config.yaml
model: "contrastive audio-text model"
dataset: "babble in 24 made-up languages, each with its own sounds, syllables and stress or tones, from a formant synthesiser"
train_examples: 39062
n_mels: 64
hop_length: 160
input: "log_mel"
spec_augment: true
win_length: 512
tokenizer: "word"
vocab_size: 7471
loss: "softmax"
embed_dim: 128
encoder_arch: "quartznet"
encoder_norm: "groupnorm"
encoder_activation: "relu6"
encoder_weight_standardization: true
encoder_depths: [3, 3, 3]
encoder_kernel_size: 11
encoder_stem: "single"
encoder_widths: [128, 160, 192]
text_encoder_causal: true
text_encoder_width: 256
text_encoder_layers: 12
text_encoder_norm: "layernorm_no_bias"
text_encoder_norm_position: "pre"
text_encoder_activation: "silu"
text_encoder_mlp_ratio: 4
text_encoder_head_dim: 32
text_encoder_fused_qkv: false
text_encoder_bias: "all"
text_encoder_qk_norm: false
text_encoder_layer_scale_init: 0.01
text_encoder_parallel_block: false
text_encoder_inner_norm: false
text_encoder_positions: "rope"
init: "torch_default"
residual_init: "zero_last"
optimizer: "muon"
muon_scale: "original"
lr: 0.008
momentum: 0.95
nesterov: true
orthogonalizer: "newton_schulz_5"
adamw_lr_other_params: 0.0012
ema_decay: 0.999
steps: 8300
batch_size: 256
epochs: 54.4
lr_schedule: "linear"
final_lr_fraction: 0.1
warmup_steps: 830
weight_decay: 0.0
adamw_weight_decay_other_params: 0.01
Rows from block 4 of the audio encoder of a small contrastive audio-text model, named by matrix and row number. Rows with one number belong to one channel. Each number is 128 + 24 x the weight over its row's rms, rounded and kept within 0 to 255. All counts start at 0. Numbers have three digits each.
Before each channel's rows are labels from the 100 clips, of 14848, where the channel reaches its highest value: "lies over" is the class under the peak. Only what is clearly more common there than usual is listed. The data: babble in 24 made-up languages, each with its own sounds, syllables and stress or tones, from a formant synthesiser. In brackets: how many of the 100, against the usual share in percent.
# convs1: first pointwise conv (encoder.blocks.4.convs.1.weight, 160x160x1, standardized in use), inputs 80-159
# convs3: second pointwise conv (encoder.blocks.4.convs.3.weight, 160x160x1, standardized in use, transposed), outputs 80-159

lies over: /ɔ̃/ (28 vs 2.7)
convs1.67:172149123115109090127093134118085124139149149187086127122109144091141094122123133118131125121109143116126134111204147141162163122182180125116133127122109140124154135130101131141163121099116102069120118153138105165070141115141152141104121143
convs3.67:117131137182162161147112141130091118100121163155159177086113143166147136128117136145106143116142152079116040131104115130101111108119147150110147117089134119135139119138118160092107108179127102125156114138160133154129122128155127162139125117

lies over: /ɔɪ/ (32 vs 1.8)
convs1.31:115117163109189133124141106101159146164136095149117138097146108095166104095119112171079077109129114118149145148117096129098158138126146140125150141108129158108150128131119153119142133161131131154131120152128104139145142098145117115102133133
convs3.31:095120115128099159138078151106111177131119130101141142110115134078149143103136171116136096106146160124128099137144098170074104093125135126148135119115111130117097146159096117082136143113139171128196162113115139158120134147157121121107101131

lies over: /aʊ/ (54 vs 3.3)
convs1.132:122127073090093130138117136158096143148112128136126116156149153142095142107168130121114167147134129112107152146135166152158123146134128108102108108129098135142060108160121183140144152104181126155127135096149146134110163117112149165127133158
convs3.132:112152151131123109133110100170095131138113110167089134137114094115137082108139132140132103169129108131147145119146122092130152109159105106165157113122127140146049131128076130133133146155170108171177167117121121132134100162125122155116167149

lies over: /aʊ/ (40 vs 3.3)
convs1.144:087102142130137120103136137119166116148109124129103158145095096127166131088127100113139075164156157123104107117106103134115109158111114131119117087163148101118122131168151105089187170093125141128123111106133119098128148113115151132111119110
convs3.144:134165132158133147130121109126139112148144148174145101118105138150121122188125124100069153139147140171118093112158130120112095112091108147084119135145129133143152126095127104162140138147154125099135150153134100142110115147118145147095177114

lies over: /k/ (27 vs 1.5)
convs1.34:132052112164138200114171112128160098179115140116104160136111093111109109105115118146120086145156151122136162142094089108087122126113116100142123149155127103164105116137106124144127125120129145154136138138147103121096106102135125144117123124
convs3.34:108100113098135123110134151114128105149138100082083142127122145085110135085127103142137131114100103089152141145120107124135175134147088121067141177124141155143124096144101100115108142190099108154123129150081089141102146104142137089093164108

lies over: /tʃ/ (37 vs 2); /ʃ/ (28 vs 0.5)
convs1.126:095137148119081146125154136192141139144158118110126155142122097137163142113130122078102106117158132140132168126111104102117120153084103100137069136123123124072155116094134119153127146133145145132150090148120116104155117118141180120149105174
convs3.126:137084070142121104092122129118143102119097118094126115117154101137115123149108137137139131127159077141087119149107134127124128135094094141134121119181105110137143129175138090126174129125081132148133123145088143060141127122125145094125116143

lies over: /tʃ/ (27 vs 2)
convs1.89:113143101140149115122109124129110129115101070103171130142117121159181114126093129109157124111202094120161151144134168130101154111095147114164096101077081109171143165150155130103135143142146084095131104136135126137134147141108106120133130108
convs3.89:139156145147180164123124175112125139156105142140126166093109161113097171132142100116134169141155133136149154160153145128144155125152148135145100152151176130119159094107146156154123117133134120091164132143105153046123118159131148093121165140

lies over: /ɔ̃/ (42 vs 2.7)
convs1.64:138124084077115141134140112136115125091153106114102175146152092141125112123148138108139175116141116138113116146135106118124114009096131116135104149167114132121134175129114101106152119118148106153116145114164146161128153131123111146131121137
convs3.64:156125107115118139127163146135115157109099107149127177083186142143121158132159097143161149116141138166153142156149133127096147154174123121173100137148127125120210111126117194127104109129131103106136114149124120116122086100083121104133169097

lies over: /x/ (50 vs 0.9)
convs1.5:138150096120138130151089175111125108165119124087138103138115149104104163151140137126158093162110107082123166120110155146078143123142098124125146135120109108129137123133088125151134137155072114135119135140117178107111152118146092115116112134
convs3.5:106156118127195106132157164140121124137175161090187121146156128112130141128171165115138140120161107121105123116131141131111125114089112102182132131124143185135124111104140111084098111120136120049104137143175163120121153129143134156117118102

lies over: silence (87 vs 41.7)
convs1.118:097184121132149149123121094068167133157103146144106142153143142126107077144148118136116131125117082154110169153182145121150144112141157122139118086129144129151105103113125139160128158067132122130099155120115130120150075131137144145110122080
convs3.118:118168128144157081084130110139121141133128185112140131114143158127129102128175132150086103095094069127121168159116119123155104155145103140152149098153119099129134106134139156166137113124170167086137156105099144118113117132112116118158098093

lies over: /ɔ̃/ (27 vs 2.7)
convs1.120:121097116169115101145143201095143110128127091122136137130163137158118186115149131147110115126155099142138135115128116111118160086113118141112145099146165135113177142107115153110148135105134138124147149138116109140132175074133112172119170125
convs3.120:158098132125082122107140120098123113129113090093114134124076160146143099131104122108150135129088170109106138180168120164135147069138139150133145111156138086170160145107131159132124122129134158119085090095161143169072101139096150174147130111

lies over: /ɔɪ/ (81 vs 1.8)
convs1.117:127142127154161158124131097120137138142148091086106106158110135091114112134105174128093144124080123137137117114093140106163104109082081162138112134148107154132123101144114113089123121093130162122166123165160103189118149138152107096137112123
convs3.117:144117096129141098102179126117122133126136142124089111146183151117110096117143134138106127123124118145111165113153124129140122132098100118101131094119137161100102132114123108150121149137129146169120171145137145124124084171126138121116092159

lies over: /k/ (32 vs 1.5)
convs1.110:150143109119148081133121152150098135123158063165117129112118168106137118140129123121132112100125097094149128104008124135119123151113161145110153088080100128048133108117125148138147139118151093124119115107154127107130105150131143116106137142
convs3.110:129139113140115061124102107096163121121168150115111139107100142171111112103105094119112105113104136164100107100164161100127127122114152129081119179138126120126139141069133165141103139148156139116079137112163135082118108112165116144102175142

lies over: silence (89 vs 41.7)
convs1.39:123104145087123102155083139133130141161102112099162147096106132098146111109117128093101078183094108154128136134132127166132130132120141088193114103126116108144118136139116177160137111146136119129137132116170087103096106129145142131108109120
convs3.39:188122132141108206194154151148105080068117152088159148146103132157176119118146161129143120117118130140129071129130118129114107127128119117096145148115155145126142137155130107158144111066121154131139129152137140113141126113077105154108144161

lies over: /k/ (35 vs 1.5)
convs1.127:138085141149138135117120117125130138135160141135129124125117174124137130147104089088133139153166112155157141098122102110113105193147075080129144087062147146098104165141111147116138165164140084101118122126106126170111145138098164099125131128
convs3.127:165112119106147108132068107136136122088150124129116138117167124136097137130120144095142133145115120125136128096103154150167137102112125146094167143097157137152124142154112160122139154090129114116096100078126133121134141134147118134110126174

lies over: /ɔɪ/ (30 vs 1.8)
convs1.136:140123114143164156126132154154155108156154102100159137120145124099119100133139115146116129139109118082120086134103114109152153157081156135117131158126113122128099103135098140113130126159135109155093112107151117145118101099139107151095107129
convs3.136:112146131161142134102129108104102124113129122123162097153188156102134085123120118125126110063166123121121110144074128145120101130123100130145137124108122120145130128128104114140164150138045130139159111140159102114133127125127168080125073125

lies over: silence (99 vs 41.7)
convs1.16:144128162128092132145139170135125147153112150102128083158099133080114175116169127141140133202110146147137158114136118128148117146107118144150113139136144086096194118120128103129110117104117153143140097156109122126124095145113142113106125150
convs3.16:132151136123153130131140149129144153155179134115128124174119142116088082176123093142130148095090101103137149126127109096140117098110136088074119124134148128134057142108148073119127106124092164137096152110141147119165134164129144119132133101

lies over: /ɔɪ/ (84 vs 1.8)
convs1.74:144135164138122141136094109130124141136095110156117099108102130144128139112130114143151123129109124127138109144082135105138132152153110087111124093153124075094133133126110098117135140126156122081149135127136150130104147131163123137111145129
convs3.74:112129199147111116118079156103126135115113131137136116144075110163120135127127136164171110054130124130112149080149114105123131137167184106117123139133147126118168130120130155123127142131128135103151111127101114100137148161136125149145143137

lies over: /p/ (40 vs 1.3); /k/ (34 vs 1.5)
convs1.35:160130114121126102113190126097190125130107140114134166154135138109114121121101115160127128086127095154113126113125108101099096101135152063097129116090149155106153130108101110125159123110171087124150120154150122150145134115167152145129100133
convs3.35:158110183156100118111164129098116147102131147139109168156160139167107116159137144141155114108112141180134120162114129139133096160149123109110120112152148106084137137119098162131110160144105146130138127112145136054104079134124076107126091164

lies over: /ɔ̃/ (42 vs 2.7); /aʊ/ (25 vs 3.3)
convs1.48:114119150121109129118185115136126157164125121115097176124117148072150134099156103089107102114117157136130122131169108113148097136135113106169190170121085153115156107098172139078128102143158101135119148111159145141124145090116151164148107174
convs3.48:167119144140086172139165137099155142127152154126115159138132128167113135146103131111166142129161079114134196099130099105140149150151129137108115185103130137131154146135142136141105097153111149142076129122156149148140086128124114133091134129

lies over: /k/ (31 vs 1.5)
convs1.83:135122103117157156172125131142189148099095107145091150082135127110134145103114111121179129130137134152121167114134122123154147160095151136153133109064114070152191132151101120089138157116120141107163099132142147155137156111099136137101133129
convs3.83:171148149120176174142130127184155116108140150116120150148119114150102120138148162116123187122135135108093116126105124119125134128128180097178109161131132122136113131120132135177188135083150144102129114100102110113133136109083100109137101119

lies over: /aʊ/ (54 vs 3.3)
convs1.32:120108135144155131113141161117140121150112090152150140115083141113110130107147135118152166167113160103141139107131129132101140148113111073125110123111124173122118101150114154130137143096117101147154122120091168118125108134128129137123093112
convs3.32:085076154145146106139108146103137155135100122140101111125176150121125100128119085151164147084115114110075126118121128132088148106126105120130112084103119128101094154137119087131109152147133131107160144097109137092138090100053109082164131120

lies over: /aʊ/ (44 vs 3.3); /ɑ/ (26 vs 1.6)
convs1.114:133160088108116137090114133125115147145130144154151127155176145130107138141160130128133110139059121141102119102127134109141107137104099114161152117133156131139117118109112160092151126100145074110137137131149113111087219090102133119168148132
convs3.114:160163080129102109129099110125143116136117133111146133167076101117128099147130144134112111153109112127098115140161113178182140122092116134117138152124134146122076122156122117109167150136067153156162144104136133140112168100172152138097080158

lies over: /ɔɪ/ (70 vs 1.8)
convs1.59:108110097152126131116178185138163146151098142101108154135138127119120120088141134116162204161089120151111138145124138112159132096145110119130129141128152123105112111154127134099118127154117167098152116149152121103166144136180137141131132091
convs3.59:114101123136141130110098106127109150139112116124106106104090117123138139130121094100136155161118120145149124150090136119137123061074128149145092101126180124109145110132128160130152149081130085130126119122117109095114142090172125127161106098

lies over: /ɔɪ/ (43 vs 1.8)
convs1.159:120113142146152120122086115105135131128164111124155129070115127140153095107107145127154117116164128098109114126118148115123140150121118148114123140109170139158142075135175107143179126159149109096116087121109137132138114173125115174111195138
convs3.159:156185148168140086146133124113133129116109103133112074117162147125123108158097143128162134150145095132134127121103150141135171150091165136143128162138079149141127111104153109130127128149127119092193152130173118141108114113122137135177070116

lies over: /x/ (34 vs 0.9)
convs1.68:150119119145137153146103151129083121102131117086147114117145127160132102098136134159145142138088081160136141145102117173129112116095105119121122119091151087124108154113125095122117134130118118123145168132157127086126109151152136168141105132
convs3.68:118118142108066178126148122139111120103123090091159082140127162096128155131111146108109118127165129117111106153123132151116136146141159119117103088104141121118103136136111115110114119126098133130143082093180152128111153158144140110122092126

lies over: /tʃ/ (64 vs 2)
convs1.21:128115121168119154122120123129126150129110128119156141214094123156088121114062030158152150125166148129115140151117071140173134139113143175110128141112121086089127129106136113139149131124163109144116119142120161125135154136135108145133124112
convs3.21:105102108149132124157127115122134121095176098134114108147102093076137134075160201119130129160155144106106119135116156201126118093129159134130125113104127108171122122094118110131119123149153129148090158127143122125140126178114134151110125124

lies over: /ɔɪ/ (42 vs 1.8)
convs1.18:162109146137130150104096131112129141113160119126167176110155105079146113153122130124140086113132145109149142124144186122080106132127148139137124109118131107138156102153123129139145128117094148127152153172102114159158134148136095156127095153
convs3.18:098091158126113134118101144148089126128133119102127151099117088135119120111113149140143145097118140134126134122137141134144106136173130144146116110112091137173167158133119131127131151112137126165087142151119139119107094098124076125195148131

lies over: /k/ (42 vs 1.5); /k˭/ (32 vs 0.7)
convs1.139:115128173104058131129153113111109100122153132135141097136170140129181147093118119111095156183140149145175164148107165151148111103137144127107118123099102140106162151147168103137128131159136099167155162121135138157102140157119109152136080142
convs3.139:131125143092126166153094133118149114114108116139139177098144132102131155098193127126124100126105120132107117104118152141134123106096143164165127153152078151142114107108152113171140120136143136129156074133137134152146096157143112122127092147